A small contrastive audio-text model, trained from scratch: encoder widths [192].
Rows from block 10 of the audio encoder of a small contrastive audio-text model, named by matrix and row number. Each number is 128 + 32 x the weight over its row's rms, rounded and kept within 0 to 255. All counts start at 0.
After each channel's rows are labels from the 100 clips, of 14848, where the channel reaches its highest value: "strongest on" is what is common among them. Only what is clearly more common there than usual is listed. The data: struck, bounced, scraped and rolled objects made by modal synthesis. In brackets: how many of the 100.
# conv: width-5 conv, dilation 3 (encoder.blocks.10.conv.weight, 192x192x5, each kernel summed), inputs 0-191

conv.156 [ 66 148 108  98 153 188 133 161  61 169 113 117 149 179 147 175 138  80 122 131 139 121 202 103 162  84 130 129 139 142 175 100  62  93 135 171 139 113 119 123 106 105 133 144 170 102 169 147 138 155  99  96  91 141 152 141 138 166 172 126 165 117 114  96 160 156 155 133  21 152 143  94  95 136 191  83 101  66 123  68 142 206 138 127 155 165 146  94 104  90 125 137 124 106 114 137 114 104 102 136 140  60 129  94  99 136 147 131 183 136 131 108 141 132  64 125 143 125 205 159 130  67  98 114 138 139 102 132 114 120  96 153 102 162 125  67 133 137 110  85 144 152 126 169 149 123  85 171 166 168 130  81 111 120 129 146  64 137 127 106 152 162 123 141 175 235  95 135 121 136 100 133  93 121 134 161 151 149 121  72  88 152 154 136 185 124 140  86 129 108 119 119]
strongest on: large (99); string (93)

conv.46 [146 139 134 151 157 158 182 142 116 132  29 122 132 146 142 124 168 142 132 141 126 211 171 127 106 128 123 148 197 142 138 109 124 110 166 164 168 122  91  76  84 122 147 120  67  59 105  96 124 163  98 127 139 125 101  70 101 116 155 108  93 125 152 156 168 135 103 141 133 103 132 122 103 169 162 125 105 167 138 122 128 162 160  87 120 159 166 197 125 125 108 146 116 171 123 152 107 147 152 163 121 149  96  58 122  92 120 113 146 103 208 128 200 157 149 151 139  95 145  67 150 117 153 114 132 149 150 106 154  99 126 122 123 191 115 161 128 131 107 163 142 138 143  84 108 114 115 131 103 151 179 178  91 103 133  54 122 136 154  51 112 135 151 136 130  85 109  94 149 120 125 104 120  99 112 151 111 107 133  96   0 117 145 156 161 181 132 139 158 145 162 136]
strongest on: large (100); string (73)

conv.75 [ 45 128 105 116  68 104  93 131 101 119  55 208 109 118 108 157 168 112 123 134 145  96 105 150 124 127 131  70 163 118 164 143 127 155 143 146 103 103 169 125 101 134 140  80 138 115 113 173 136 106 112 156 127 181 130 121 149 144 136 118 148 108 139 111 142 129 146 159 126 173  99 139  98 152 194 119 206  80 112  56 126  92 102 192 190  85  67 125 134 105  45 158 133 206 155 162 131 165  95  92 120  90 139 149 136 153  92 156 138 144 171  91 124 118 104 150 128 141 137 160  71 154 160  99  92 115 119 132 151 189 135 176 140  97 145 141 119 137  99 177 171 118 128 101 103 130 148 166  93 182 154  93  95 114 106 124  79 116 130 137 140 109 151 163 104  66 107  89  90  87 106 101 137 129 106 111 175 133 119 146 107 134 132 162 167 112  81 102 119  16  86 122]
strongest on: plastic-like damping (100)

conv.92 [144  79 149 111  72 159  82 159  77 125 113 105  90  93  94 120 135  96 145 114 120 147  61 123 162  92 128 131 178 113 141 106 110 146 135 175 135  83 164 105 166 116 118 123 119  51 136 122 134 124 153 135  83 147 123 163 158 186 128  80 136 191 137  96 109 130 215  59 115 157 138 210  93 143 140 166 107 150 108 118 148 191 126 179 109 114 111 128 115 119 124  46 137  83 119 113 142 170  90  97 203 188  92 120 138 126 112 153  64 112 109  80 147 159 125 128 191 139 144 140 131 135 151 185 110 120 163 155 161 124 171 132 130 139 118  75 128 167 151 137 207 124 124 170 125 136 121  86  78 132 133 146 139 149 100 141  83 110 136 141  49 149 105 115 151  55 204 161 114 131 151 133 105 112 143 145  69 126  93 122 138 112 126 117 193 123 135 114 150 132 158 139]
strongest on: striker: soft (100); muffled (low-pass) (63); membrane (33)

conv.12 [102 131 189 179 178 149 119 178 144  86  18 102 182 137  99 107  87 109 136 108 166 141 135 167 183   0 130  95 138 113 114  82 119 125 133 157 114  84 151 135 128  87 130 123 165 189 130  95 149  99 122 101 157  92  99 158 152 125 124 137  94 161 123 110 136 100 155 120 131 167 158  76 162 126 121 118 126  41 126 144 127 144 130  90 118 159 136 139 102 161 139 130 107  99 109 114 144 114 137 126  99 117 123 133 107 118 126 125 176  65 165 131 112 101 132 141 113  70 156 117  73 109 134 100 121 131  94 145 117  85  94 124  74 136 132 150 176 132 124 111 143 119 113 116  69 156 137 142 151  74 103  73 110 107 147 105 143 104 136 102  94 119 128 102 144 132 196  99 202  99 148 113  94  55 158  82 138  97 118  69 136 132  86  72 143 140 129 102 123 130 161 112]
strongest on: large (65); membrane (44)

conv.103 [ 88 133 142  48 153 129 133 156 111 174  85 144  97 157 159 144 124 183 120 104 152  67 111 184 137 113 119 121 140  89 125 106 142 132 155 125 151  74 156  36 142 174 153 153  80 122 135 127  91 174  55 122  98  81 135  84  83  43 161 147 129  95  99 134  95 138 120 172  86 131 182 153  90  94 161 141 172 154 136 155 113 110 135  75 185 167 159 136 135 156  97 194 159 146 108  47 117 197 138  93 104 121 139 117 176  81 116 146 186 156 132 140 192 136 139 115 115  92 121  85  99 126 123 145 148 131 115 112 135  56 105 106 138 112 127 115 132  65 130  94 119 135  97  94 123 144 194 140 109 156 150 143 142 114 128  98 142 144 124 138 156 117 150  60 128 110 115 112 125 111 119 187 133 111 106 150 113 137 199 108 105  85 103  94 149 131 142  82 152 110 117 204]
strongest on: medium (86); string (81); rubber-like damping (42)

conv.104 [134 154 107 127 163 137 122 160  90  91  81 122 119 145 142 184 120 108 147 132 137  83 152 119 127 128  61 108 123 159 153  74  60 150 148 102 180 148  94  90 127 151 136 124 148 124 126 183 102 136 173 154 118 122 157  98 180 124  89 164 166 134  87 110 125 156 164 156 129  86 115 101 100 128 154 133 245 119 109 148 150 170 120 171 182 140 171 139 104 146 108 220 151 132 138 125  92 121  99  87 119  89  96 105 174  93 150 133 129 201 221 127 124  98 123 159  92 150 117 134 136 127 200 127  99 157 124 117 162 175 112 144 113 194 134 157 104 116  95 107 181 113  96 160 139  54  88 136 165 180 165 112 109 157 135 132 127 125 135 119 157 131 201 173 141  90  97 114  71 186 127  84 133 135 130 175 114 104 125 132 144  75 139 153 163 140  63 101 129 135 136 127]
strongest on: plastic-like damping (100); one hit (45)

conv.131 [117 121 136  70  64 130 117 125  94 122 117 193 123  59 136 176 135 143 100 189 160 115  64 119 143 106 116 111 125 105 102 132 150 134 162 147 153 171  89 158  36 119 116 109 119 134 130  70 180 185 170 105 142 104 116 110  94  87 106  96 125 144  73 115 127 142 130 181 184 111 143 111 143 176  86 143 167 150 172  85 124 146 105 162 134  81 141 114 126 137 145 141 170  85 170  40 132  50  72 139  96 146 173  75  83 188  86 109  92 149 146 114 147 160 108 147 130  85  79  97  54 142 128 130 138 115 131 157 139 112 118 119 107 161  88 143 137 160 150  60 118 184 113 145 120 177 123 109  75 109 147 156 113 128 120 184 135 124 115 111  60 140 138 117 187 146 141 126 152 103  77 133 103  90 149 108 118  70 124 125 155 134 132 114 132 189 148 130  92 147 157 140]
strongest on: mains hum (81); thin (high-pass) (44)

conv.112 [170 129  80  78 117 161 126 166  71 182 147  94 137  93 138  80 116 166 141 114 192 123 134  78 103 126  96 152 123 109  96 103 126  39 136  97 148 130 150 122 114 106  81 105 135 150 146 114 149 147  98 102 175  60  53 131 111 133 149  90  97  91 137 167 109 137 104 102 105 142 142 178 113 153 143 104 162  72 102  92  96 166 187 102 149 126 133 134 120 137  83 128 113 132  70  80 115 144  98 125 105  95 129 116 122  86 128 157 109  80 103 110 153  69 179 133 113 125 140 129  71 136 209  99 108 156 116 164 127 165 119 123 107 138 125 151 166 162 158 172 252 136 102 146  87 130 144 156 137 155 154 150 124 117  94  96  79 157 120 125  80 144 153 142 172 136 171 133 161 114 109 152  45  80 118 151 166  66 145 104 135 167 181 118 160 143 123 161 152 131 168 102]
strongest on: large (76); string (53); repeated hits (49)

conv.53 [148  97 103 162 115 151  79 117 119 146 147 112  71 146 125 108 147  93 143  93 179 136 118 176  76 109 120 140 111 129  84  74 128  57 133 160  98 158 133 155 140 170 139 115 144 117 103 148 126 130 168  50 135 120 206 153 115 162 110  73  80 123  89 155 134 101  92 112 131 101 118 134  83  83 127  96 102 146  97 149 134 156 104 152 107 152 194 116 143 135  86 155 110  98  83  45 146  49 116 108 171 136 131 141 123 112 129 162 135 105 103 178  73 137 100 201 106  53 121 140 139 163  65 128 144 152 132 100 104 105 115  92 206 108 117 136 146 114 109 199 112  49 114  90 117 107  95  98 111 106 174 126 143 135 124 124  90 136  83 104 117  82 142 133 144 120 156 132 136 127  88 188 103 164  91  96 110 134 109  82  75 191 156 120 162 162 167 120  77  84 128 138]
strongest on: scraping (58); glass-like damping (39); shape: string (31)

conv.106 [115 101  90 144  74 135 173 201 132 101 121 139 166 147 122  83 122 130 137 128 130 131  72  70  95 107 118  99 161  88  97  64 152 110 102 137 123 110 134 114 150 132  93  76 136 123 134 134  84 121 115 100 123  53 101  97  66 106  57  84 105  66 145 102 150  88 139 139 107 184 107 103 176 134  90 129 112  95 151 138 133 138 172 201 145  69 111 123 119 157 133 156 168 139 117 171 137 118 160 105 132 166 108 107 110 121 137  83 136 117 148  83 148 115 130 170 172  89 142 181 120 121 150 111 152 140 189 115 117 129 110  49 127  83 114 157  80 127 177  86 149 133 139 122 116  86 116 178 112 155  91 185 134 128 170  94 152 129 120 139  99 169 133 103 157 130 195 103  49 129  93 124 129 102 186 100 125 119 148 158 179 118 127 192  67 126 172 171 163 129 175 193]
strongest on: striker: soft (88); reverberation (62); text has "room" (62); text has "reverberant" (62)

conv.133 [ 91  92 122 120 121 147 126 185  91 205  91 139 139 125 103 147 113 113 164 133 178 161 156 126  92 162 112 115 134 140 121  92  94 127  77 121 109  99 158  94 109 139 110 172 160 123 161 126 133 127 103 143  88  90 112 130 133 187 134  95 148 135 180 115  49 127 128 111 101 124 127 172 104  84 144 135 135 102 161 143 139  57 100 151 100 149 162 127 122 186  99 213 113 133 110  84 104 126 138 186  88 186  94 181  93 119  35 118 109 112 129 119  91 120 134 120 165 136  62 138 178 109 132 192 109 142 121 115 123  72 150 134 100  77 113 128 140 119 114 147  92  96 151 183 113 167  75 141 159 124 134 130  16 172 111 139 122 149 108 128 150 184 178 146  51 153 132 182 191 107 159  79  86 139 137 127 163 161 140 143  76 109 128 113 127 118 146 102  89 135 117 121]
strongest on: large (93); ring (92); one hit (63)

conv.37 [139 117 103  98  59 120  88  90 165 142 121 116 153  94 141 108 120  84  91 102 151 148 170 127 141 147 141 151 162 105  64 200 132  95 174 171  89  56 138  99 152 171 118  96 156 141 131 144 114  86  99  77 115 146 134  63  93 157 132 115 127 156 133  69 134 103 138 117 114 116 114 149 145 159 137 112  92 115  65 111 147 112 139 128 100 123 161 164 117 106  91  92 124 119 141 128 128 125 135 142 136 133  77 130 102 150 150 125 127  88 120 172  82  98 182 146 165 120 146 134 150  66 167 118 163 166 170 127 166 119 105  25 115 177 206  74 175 149 163  16 131 158 166 135 146 131 147 107 134 161 151 123 152 130 147 171  91 168 104 124 143 149 108 129 144 149 159 124 124 172 126 157  74 141 102  71 113 106  72 105 109 145 134 178 135 105 148  69 130  73  52  96]
strongest on: scraping (79)

conv.116 [106 131 147 123 114 124  77 116  77 109 137 141 132 140 149 160 116 127 164 110 130  87 145  98 203 182 148 101 108 128 114 133  54 126 162 182 142 151 161 114 143 110  80 138 113 163 122 135 204  76 134 125  71 138 155  98 123  59 144 163 130 156 156 125 147 159 186  31  82 136 128 116 187 192 141 106 129  76 150 135 145 163 119  67 184  59 121 149 126 115 110  72 151 117 122 140 136 131 137 140  97 167 129 167 168 127 122 131  55 161 238  52  83 107 108 103 125 136 119 132 102 121  92 178 117 128 150 126 146 122 133 160 127 189 106 103 123 171 182  75 115 139 123 132  78 124 157 144 118 101 143 173  99 147 115 135 146 140  97 142 117 121  99 108 148 125 175 133 173 115  83  80 159 150 156 117  61 116 133 147 146 174 100 157 177 119 113 137 143 154 152 116]
strongest on: striker: soft (98); bouncing (50); thin (high-pass) (33)

conv.161 [101 166 124 133  86 144 105  88 113  98 139 134 154 165 121 131 133 119 159 131  86 141  89  79  89 117 110  80 104 119  60 162 125 132 107 162 140  82 121 116  75 155 108  70  75 129 110 134 129 134  56 137 118 111  87 140  97 173 155  83 128 127 137 121  98 121 111 139 145  71 160  77 118 136  61 115 181 109 172 122 101 169  67  96 184 117  67 131 160  89  90 159 113 117 111 102 145 135 145 118 143 131  77 100  73 103 119 104 208  74 160  53 139 141 148 126 108  94 120 153  64 105 116  90  84  69 145 138 178 142  71  93  75 165 205 172 142 111 210  76 156 116 155 135 127 135 117 141 132 156 163 141 137 145 145 111 179  95 210 109 127 139 113 103 145  62  99  90 146 172 112 121 118 148 125 107 138 129 142 122 150 100 159 144 132 121 156 162 137 114 122 170]
strongest on: plastic-like damping (92); bouncing (77)

conv.111 [106 137  64 119 138 109 141 139 124 110 113  52 159 131 110  71  96 169  78 108 141 122 188 138 165 164 117 117 165 126 149  83  55 105  96 217 126  96  97 115  76 103  92 128 160 151 100  90  95 139  30 105 102 158 112  95 159 122 139 147 119 136 142 149 112 188 145 136 116 102 156 149 124 153 100  81 120 129 130 165 126 177 107  71  99  96 141 124 145  77  89 167  94 130 164 129 136  67 101 123 108 151 101 124  89  85 117 141 154 123  78 104 185 131 151 128 117 126 179  84  92  95 154 117 115 156 106 122 137  89 104  92 101 145 126 196  65 118 113 181 165 126 147 145  56  88 137 159 108 169 126 152 133 155 103  95  84 119 118  79  69 130 136 124 172 103 116 107 137 108 126  85 138  84 105  44 102 146  70 190 167 150 113 122 132 133 131 112  93 110 153 134]
strongest on: reverberation (98); text has "room" (98); text has "reverberant" (98); striker: soft (95)

conv.186 [132 149 127  99  72 146 123 101 174 149 143 129 134 122 144 138 143 136 129 157 159 169 181 162  48 151 100 120  78 123 166 129 172 137 122 149 102 125  92 118 127 148 122 115 140 112  98 106 121 196 182 138 151  86 100 145 197 200 161 173  94 133 131 139 107 177 175 196 147 110 107  62 114 118  53 148 151 156 147 149 103 126 131  99 141 126 113 158 132 141 122  25 142 140 149  93 146 155 119 119 129 142 130 117 113 144 117 156 137 107 173 151 127 104 104 126 141 103 152 144 105  99 156 114 183 134 136 133 123 147 140  93 161 146 187 150 130 150 253  99 148 129 153 127  94 114 119 146  96  43 137 163 138 112 127 163 108 154 113  54  91 160  78 140 144 169 163 154 132 129  63 114 148 150 109  34 178 137  72 141 150  99 136 125 105 178 115 147  90 100 127 164]
strongest on: thin (high-pass) (100); hard striker (82)

conv.50 [130 117 150 123 144 155 135 177 173 158 119 104 104 117 113 130 169  61 176 135 138  42 103 129  56 142  75  98 114  85 134  79 116 106 144  93 159 104  89 156 162 142 109 159 145 119 132 143 159 131 108  98  97 144 136 106 145  90 108 181 103 152 183 164 113 103 164 133 150 147  97 124 152   0 142 117 107 109 147 160 133 196 120 153 112 114 118 132 136 108  87 148 119 127 119 136 128 130 113 180  85 168 124 153  98 152 178 190 140 125  97  93 163 127 122 100 174 161 104 134 118 145 133 138 123 111 115 137 152 142 144 125 160 200 133 124 103   4 102 140 129 141 137 136 112  99 164 145 130 107 132 118 110  83 137 114 127  95 133 115 115  78 127 124  99 166 141 151 164 110 141  89 108 155 158 110 181 177 164  90 144 146 241 120 178 134 102 106 113  92  76 124]
strongest on: plastic-like damping (60); square plate (55)

conv.35 [ 73 106  29 108 105 130 168 109 125 119 175 112 115 121 113 119  96 165 131 134 141 168 130 125  97 170 108 101 130 150 106 140 160 136  96 130 122  77 110  89 131 104 101 132 115 119 145 153  75 114  69 110 158 107 113  11 145 110  92 154 158 101 126 158  82 134 116  99 166 145 110 147 115 113 112 174 143 145 138  89 136 130 134 172  93  80 105 105 134 147  53 130  81 104 108 167 129 137  78 109  97 145  20 101 180 138  80 116 112 144 130 120 100 148 165 139 160 137 129 122 123  85 100 115 122 124  97 163 145 121 156  99 178 136 170 135 104 128 170 148 132 130  98 138  73  91  99 175 124 132  87 131 137 117 149 132 232 156 113  69  80 155 126  88 143 176 120 114  95  82 151 105  91 177 129  93 150  96 165  59  98 148 147 145 130 162  62  92 174 165 153 103]
strongest on: thin (high-pass) (62); one hit (42)

conv.184 [112 132 146 152 132  46 129 164 147 125 130  91 145  96 121 117  93  97 146 134 204 166 152 119  91 155 150  64 135 127 165  82 120 112 120 108 135 127 132 110 139 141 121 124 139 104  99 117 110  68  71 117 131 100 120 141 103 164 136 126  86 123 125 167 113   0 169 146 128 159 109 125 110  88  91 175 131 126 100 115  40 161 167 100 104 167 103 134 149 107 137 153 137  79 126 115 149  99  96  41  63 159 116  83 103 119 146 172 120  92 161 136  96  92 163 146  86 153 116 138  89 111 145 114 147 134 132 133 119 166 129  86 134 204 138 141 134 104 131 188 149 104 145 157  77 115 151  98 112 148 117 147 143 158 109 128 187 124 155 130 112  75 137 146  75 123 114 106 181  97 146 166  99 139  85 127 161 109 164 140 116  56 185 103 141 168  75 143 130  87 144 130]
strongest on: medium (70); one hit (52)

conv.1 [167 115 112 140  93 174 146 163 161 127 173 123 138  87 133 107 141  90 117 196 104 169 136 147  87 106 154 115 110 105 207  99 139 158 123 189 107 109  51  66 129 141 128 151 136  82 133 123 123 164 159 139 103 108 147  98 199 134 136 147 168 171 180  96 123 157 165  86 154 116 115 133  84 115 144 132 109 143 134 127 148 107 103 134 138 216 144 171  65 117 178  95 134 126 127 145 125 177 120 157 124 128 133 112 120 114 146  86 119  71 204 171 157 152 144 130 125  35 201 186 142  94 189  98 157 123 113 120  71 149 167 120  81 138 131  97 150 115 115 145 139  97 120 121  89 115 114 195 166 138  95 119 135 121 123 142 109 112  89 127 139 146  80 140  84 118 153 122 123  74 110 134 143 159 185 200 106 115 113 130  60 134 126 156  90 163 147  81 150 144  94  70]
strongest on: large (73); rubber-like damping (46); thin (high-pass) (45)

conv.60 [127 108 157  83  99 112 102 181  99 106 144 102  94 169 106 198 152 132 121 171 122 137 102 112 105  96  86 123  81 143 153 129  48 125 126 109 130 139 130 110 130 152 146 111 113 108 135 115 191  74 130 150  93 132 151  98 107  92 144 116 105 110 115  37  82 123 158 173 135 143 113  94 104 133 183  75 119 119 180 130  98 122 115 123  90 121 117 118 143 139 128 162 128 119 149  53 121 148 166 139 108 132 124 141  72  71 185 100 151 180 188 111 105 107 152 146 143 146  56 143 137  95 131 174  98 104 133 128 137 182 153 125 109  59 195 113 120  89 183  95 120  95 107 147 222 195  74 136 164 151  68 125  93 129 125 110 118 132 127 156 112 100 107 175 120  78  96 135 184 129 107 118 115 163  70 209 133 132 143 129 133  93 116 176 162 100  92 174 135 158 125 144]
strongest on: mains hum (100); thin (high-pass) (43)

conv.22 [132 124 134 166 111 151  41 119 164 136  90 162 166  91  55  93 113 153 127 105 133 156 109 154 132  77 143 155  70 128 102 145  98 155 135 158 128 116 150  94 117 109 107 120 148 103 166  75 149 120 136  80 135 128 148 125  41 180 124 130  98  62 130 199 107 141 154 127 153  98 119 120 124 139  66 146 104 138 161 156 145 153 173 100 179 100 126 112 141 112 136  87 110 110 106 109  91  95 126 156 153 145 140 119 102 131 166 103 130 143 146 127 167 117  98 200 193 102 116 121 164  94 127 105 144 104 133 141  93 151 110 100 135 150  94 120 144 157 112   0 173 120 164 157  99 134 162 116 171 176  81  97 191 161 108 121 176 167  89 142 154 111  79 138  86 135 118 159 140 156  97 155  79 117 151 110 134 115  65  84 139 129 124 151 185 129 136 159  87 106 114 109]
strongest on: scraping (63); thin (high-pass) (53)

conv.2 [148 102 151 217 152 128 167 103 151 121 125 192 109 166 157 126 158  99 137 113 110 110 153 157 133 119  72 137 188 128 124 112 119  90 162 145 135 130 156  76 135 122 137 108 134  69 157 182 136 107  80  95 110 106 149 112 135 146 145 125  60 188 137 172 134 149 130 154 162 119 147 151  85 134 120 118 131 146 100 131 123 135 138 154  97 162 153 122  88 119 125  81 113 129 140 172 120 128 116  90 169 111  99 109 179 139 133 128 134 173  94 106 138 119 136 120 102 130 113 159  99 157 180 140 150 175 114 172 178 172 122 178 174 124 145 195 207 118 118 130  95 131 142  88  53 137 129 181 113 162 126 144 109 123 111 182 135 175  71 154 106 154 174 117 136 212  95 115 194 139 238 140 153 170 151 163 130 155  96 138 114 111 127 174  32 119 140 116 108 177 182 115]
strongest on: repeated hits (89); plastic-like damping (40)

conv.132 [162 146  59 119 173 132 118 115 101 109 147 136 122  78 128 103 111 131 153 107 167 116 170 165  93 117 123 157  58 123 111  74  81  82 106 149 113 178 186 139 158 147 179 158 118 126  99 159 158 145 160 138 124 135 107 163 122 206 142 164 163 123 137 106 162 137  77  87  91 107 141  95 152 122 149 106 183  60 169 160  98 150  92 152 227  94 133  99 143 114 134 133  65 116 161 137 157 135 119 113 127 102 129  68 101 109  56 155 154 128 115 171  98  80 148 147  69 152 109 136  66 119 120 112 121 138 118  85 166 149 137 165  95 104 115 128 108  91 105 113 203  46 138 120 104 173 135 132 177 147  98  82 140 124  76 116 116 174 155 128 123 130 125 128 114 130 148  89  90  90 107  70  99 157 144 161 152 144 153 139 103 150 168  58 138  82 149  93 148 137 181 158]
strongest on: repeated hits (61); ceramic-like damping (51)

conv.122 [185  93  63  63 122 119  64 142  75 106 141 136 123  99  92 156 133 107 119 144  89 128 158 103 130 140 134 112  70 103 116 165 198 125 164 198  65 119 136 109  60 120 137 137 111 236 132 109 125 109  72 144 146 140  75 101  99 130 146 128  99  96 109 108 118 130  67 101 127 121 151 146 112 122  92 187 115 133 119 147 132  87 151  97  98 102 105 120 137 111 144 129 110 174 139 139 132 126  87 192 108 203  93 130 154 117 143 140 136 144 178 102 117 137 139  99 118 210 174  77 157  87 113 125 150  67 120 104 116 117 118 126 185 160 134 125  82 161  89 134 174  83  79 120 119  86  77 112 118 105 143  66 160  92  89 124 128  82 153 124 141 150  99 198 142 131 152  91 108  98 167 104 134 111 143  78 140 136 154 110 175 158 136 133 163 140 108 133 108 104  51 107]
strongest on: striker: soft (99); one hit (51)

conv.171 [ 90  97  81  95 108 131 127 114 218 137 149  75 102  82 162 124 171 194 128 121 129  83 162  84 151 113 136 120 133 148 123 138 142 142 119 231 140 110 158 128 101 134 116 120 172 131 102 136 174 185  97 112 116 132 131 149 123 197 128 106 163  91 130 125 125 176 101 101 108 146 111 164 139 115  87 153 125  63 151 117 122 147 131 106 131 102  67 154 114 119 109 177 136 113  96 125  96 114 164 183 167 159  94 184 147 147  78 102  66 124  73  83 128 117  98  14 119 125 127 159  92  99  94 133 143 149 136 173 123 138 120  94 124 113 146 127  62 136  37 177 118 142 124 105 133  95 133 112  99  77 137 160 161 147 130  66  73 130 156 144  57 146 158 155 148 161 116 101 124  99 160 119 148 106 108  98 109 147 120 133 129 112 197 140 175 110  93 182 128 133 118  92]
strongest on: striker: soft (91); scraping (42); muffled (low-pass) (28)

conv.128 [112 130 124 139 147 108 164 150 147 103 104 133 108 157 112 113 124 160 161 146  52  35 188 118  98 123 128 117 130 140 177  91 103 121 178 123  16 106 146  92 121 112 132 127 136 118 182 150  94 160  56 124 115 131 151 102 127 140 166 115 146 161  72  55 190 175 122 112 138 107  97 159 119 137 116 111 101 175 107  86 118 133 147  97 104 123 181 117 163 112 137 190  94 128 110  99 143 163  86 139 158 103 106  75 120 103 129  65 178 104 146 121 185 155 131 162  47 101 119 159 157  81 112  88 155 121 167 111 135 125 166 110 170 142 171 168 132  84 167 121 134  99 131  59 105 132 157 105 157 108 161 102 131  77  95  89 155 114 128  88 129 116 156 109 184 113 109 150 131 126 117 136 136 150 129 146 172 142 148  44 138 149  39  88 136 111 123  91 160 107 126 118]
strongest on: large (99); string (92); one hit (51)

conv.54 [ 88 171 135 141 159 109 113 124 158 106 119 149 141 141 133 109 134 149 151 116 116 117  95 126 181 158 129 117 114 142 119  76 103  95 121 129  44 117 140 115 145 142 138 146 141 100 157 159 101 138 118 152 102 128 144 104 128 131  92 126 146 103 115 153 100 170 107 149 196 121 105 153 117 105 150 182 134 137  82 161 149 125  17 117 118 134 143 144 144 122 141 108 126 121 100  73 116 170 114 158 121 104  86 111 134 123 116 168  90 124 107 125  87 158 133 125 200 201  68 151 119 113  98 113 106 137  97 128 126 149 170 105 107  78 101 162  94 132 123 175 126 164 142 136  53 139   0 131 128 115 124 135  68 126 145  98  82 111 129  94 134 165 105 145 108  71 134 118 138 136 152 113  99 117 115 125 108  91 124 128 112 156 168 133 145 133 167 135 121 133  87 145]
strongest on: medium (93); ring (53); closed tube (46)

conv.134 [142 126 108 199 142 153  61 115 109 118 122  67 136 128 131 103 133 119 130 115  92  54 137 127 156 147  99  92 162 120 168 103  87 144 128 162 132  81  96  73  97 157 163 153 139  65 117 112 103 124  92 135 147 143 136  89 157 115 134  89 138 166 124 110 121 107 175 126 161 130  98 147 114 140 125 154  72  95  48 114 131 106 145 172 151 119 101 141 133  83 127  51 126  83 193 136 171 106 125 155 134 171  91 137 148 144  57 101 111  94 190  76  91 126 188 144 124 133 144 163  82 115 117 191 142 143 126 181 166 116 164 135 137  92 155 116 125 109 145 181 180 187 144 105 110 116 122 113 104 144  82  86 137  84 112 160 148  80  50 123  92 114 129 186 127  54 173 140 125  81 111  70  77 121 187 106  82 107 171 107 147 156 120 114 139 109 120 126 114 111 175 110]
strongest on: striker: soft (100); muffled (low-pass) (55)

conv.91 [143  89  57 129 119 128 131  77 112 147 110  83 104 180 147 177 143 121 147 110 164 166 124 129 137 161 123  98  98 120 122 146 111 123 136  59 133 170 116 132 139 179 171  98 145 135 156 149  93 162 103 131 124 126  66 164 154 124 127 138 128 131 100 176 134 145 111 105 146 135 127 191 141 154  93 100  57 106 129 142 137 135 119 127 170 121  72  86 142  82 147 103 142 205 122 125 134 124 131 164 125 139  60 145 101 116 156 129  76 145  93  98 129  79 167 104 114  82 119 116 157 136 154  90  61 120 156 151 124  82 109 128 159 124 199 176  58 132  87 103 140 124 134 148 141  91 106 105 111 151 163  50 104 104 112  43 116  52  79 111  98  98  96 116 107 151 124 122 184 143  29 143 133 169  49  74 102 166 128 156 120 136 145 143 150  86 120 150 124 137  71 153]
strongest on: reverberation (100); text has "room" (100); text has "reverberant" (100); one hit (61)

conv.82 [108 162 116 115 109  95 173 119  75  61 122  91 226 134 156  80 171 170 131 152 142 121  67 120  82 132 142 104 108 118  96  60 150 148 131 109  32  93  97  94 149 159 103 164 149 188 178 181 120 119 136  41  85 123 162 128 182  74 197 172 126 126 117 158 133 152 132 127 113  69 143 123 167 109 121 199 158 117 174 131 136 111 109 106 107 112 109 115  90  93 142 146 106 148  90  72 168 160 152  84 164 136 164 138 123 159 151 141 184  82  97 148 111 110 153 127 116 130 153  79 136 116 115 114  89 140 114 143 111 112 130 157 130 126 110  83 150 134  93  59 167 143 135 154  74 123 167 102 168 130 141 137 146  63 141 158 121 127 141 102 141 151  94 135  78 112 167 112  85  97  97 183 173 103 111 111 103 115 179 134 110  78 101 138 147 103 110 138 139 102 122 142]
strongest on: striker: soft (100); muffled (low-pass) (73)

conv.16 [ 94 156 119 145 139  80 112 157  87 183 113  82  81 123 119 103 133  93 153 125 104 119 124 115 168 165 128 125 196 121 138  81 142 122  65 106  53 139 136 179 137 192 107 102  92  87 136 122 193 139 168 120 163 188 150 189 131 173 163 108  99 132 179 122 178 110 172 156 102 153  79 168 113 118 158 103 123 151 110 123  76  88 124 201 158 133 108 116  95 154 135 123  91 115 131  89  84 144  85  90 162 109 163  97 154 140 121 147 140 165 152 146  98 115 104 141 140 119 126 104  95 194 101  92 110 120 141 101  91 137  74 156  89 146  92 144 146 130 119 164 127 177 130 125 179  98  89 132 121 161 114  28 110 100 144  58  77 132 109  67 148 105 140 115 120 144 130 138 135 132 130 184  56  88 131  88 133 111 137 133  59 118 156 126 125  80 127 108  79  77 148 161]
strongest on: scraping (87)